Weights of a small class-conditioned image flow-matching model: trained on drawings of small networks of dots and links.
Rows from block 12 of a small class-conditioned image flow-matching model, named by matrix and row number. Rows with one number belong to one channel. Each number is 500 + 50 x the weight over its row's rms, rounded and kept within 0 to 999. All counts start at 0. Numbers have three digits each. After the name is the row's rms in percent of the matrix's.
After each channel's rows are labels from the 100 images, of 14976 (inputs lightly noised), where the channel reaches its highest value: "strongest on" is what is common among them; "peak on" is the class under the peak. Only what is clearly more common there than usual is listed. The data: drawings of small networks of dots and links.
# convs0: first 3x3 conv (model.decb.0.2.convs.0.weight, 64x64x3x3, each kernel summed), inputs 0-63
# convs1: second 3x3 conv (model.decb.0.2.convs.1.weight, 64x64x3x3, transposed, each kernel summed), outputs 0-63

convs0.59 192:498500500500500500500500501500500500500500500500500500500500500500500481500498474500501500503805500500500500500500500500500511501500500516500500500500500500500495500500500500471500500500500754
convs1.59 056:493474499555492500500502512500507415498516490506497529406526504483491438494461520501505510477617499510451512501490540508512521505555509515518500449502502500500506501506496498627504503315266472
strongest on: loop
peak on: link

convs0.23 165:498500500500500500500500512500500500500500501500506500500500500500500385500500490500488500503512500500500500500500500500500482501500500785500500500500500500500750500500500500455500500500500494
convs1.23 053:495505499601504500500501445501491501507495509500490509505475464508491490492491496502533457498476500505483486501496490495483351533506498476500502826502511500494443501504527509562499500526491526
strongest on: complete; nine dots
peak on: link

convs0.4 049:698500500500500500500500551500500500500500497500702500500500500500500689500500494500528500501500500500500500500500500500500496298500500501500500500500500500500499500500500500489500500500500506
convs1.4 111:328463499518484500501500500501501495499508491733494499501448506502353369503470520496500487474492506485493509500497500495491524595492485454484500505467391500498483500561486500498499491493517492
strongest on: five dots
peak on: dot

convs0.53 147:499500500500500500500500506500500500500500499500499500500500500500500419500495487500500500501499500500500500500500500500500498512500500500500500500500500500500514500500500500498500500500872380
convs1.53 215:500500500500500500500500500500500500500500500500500500500500500502500501500495500500500500500500500500500493500500501500500501500500500501500500500505500500500500500500500500500500500500728171
strongest on: nine dots
peak on: link

convs0.47 088:499500500500500500500500498500500500500500510500559500500500500500500714500517558500762500359500500500500500500500500500500498404500500501500500500500500500500499500500500500406500500500500499
convs1.47 061:496606496517486501496489499502496546497486500501440492505498496517534480514564512504193496552493531517519551499499512500501369574457441543537497526501505499497480502523503503532502496496527507
strongest on: nine dots
peak on: link

convs0.49 104:502500500500500500500500600500500500500500490500780500500500500500500756500498526500513500501507500500500500500500500500500501485500500501500500500500500500500501500500500500431500500500500495
convs1.49 119:676551500506517500500497438500501500500489498652499501491548502492478376475475476501502542449479514576497528500505501478500511532500445511494500466477329495503546501332493504500499501502530496
strongest on: five dots; yellow dots
peak on: dot

convs0.0 086:500500500500500500500500522500500500500500498500522500500500500500500756500503490500522500503500500500500500500500500500500503195500500500500500500500500500500502500500500500504500500500500515
convs1.0 086:510508499466321500500521530500497496503486500590530487508351497495536488542502491501503481490532425505486482499501487514496502506509578227501500512516493500497485500498496487480498498494501503
strongest on: five dots; black dots
peak on: dot

convs0.7 029:453500500500500500500500486500500500500500500500479500500500500500500682500523618500502500495265500500500500500500500500500505372500500492500500500500500500500583500500500500447500500500652571
convs1.7 041:479526501554499500499515488499499517508504497506501455509501550499501515526395463503261500500421488487516468500482563506480495511497465490500500471458516496501514502476505496507502485415268465
strongest on: complete; five dots
peak on: link; dot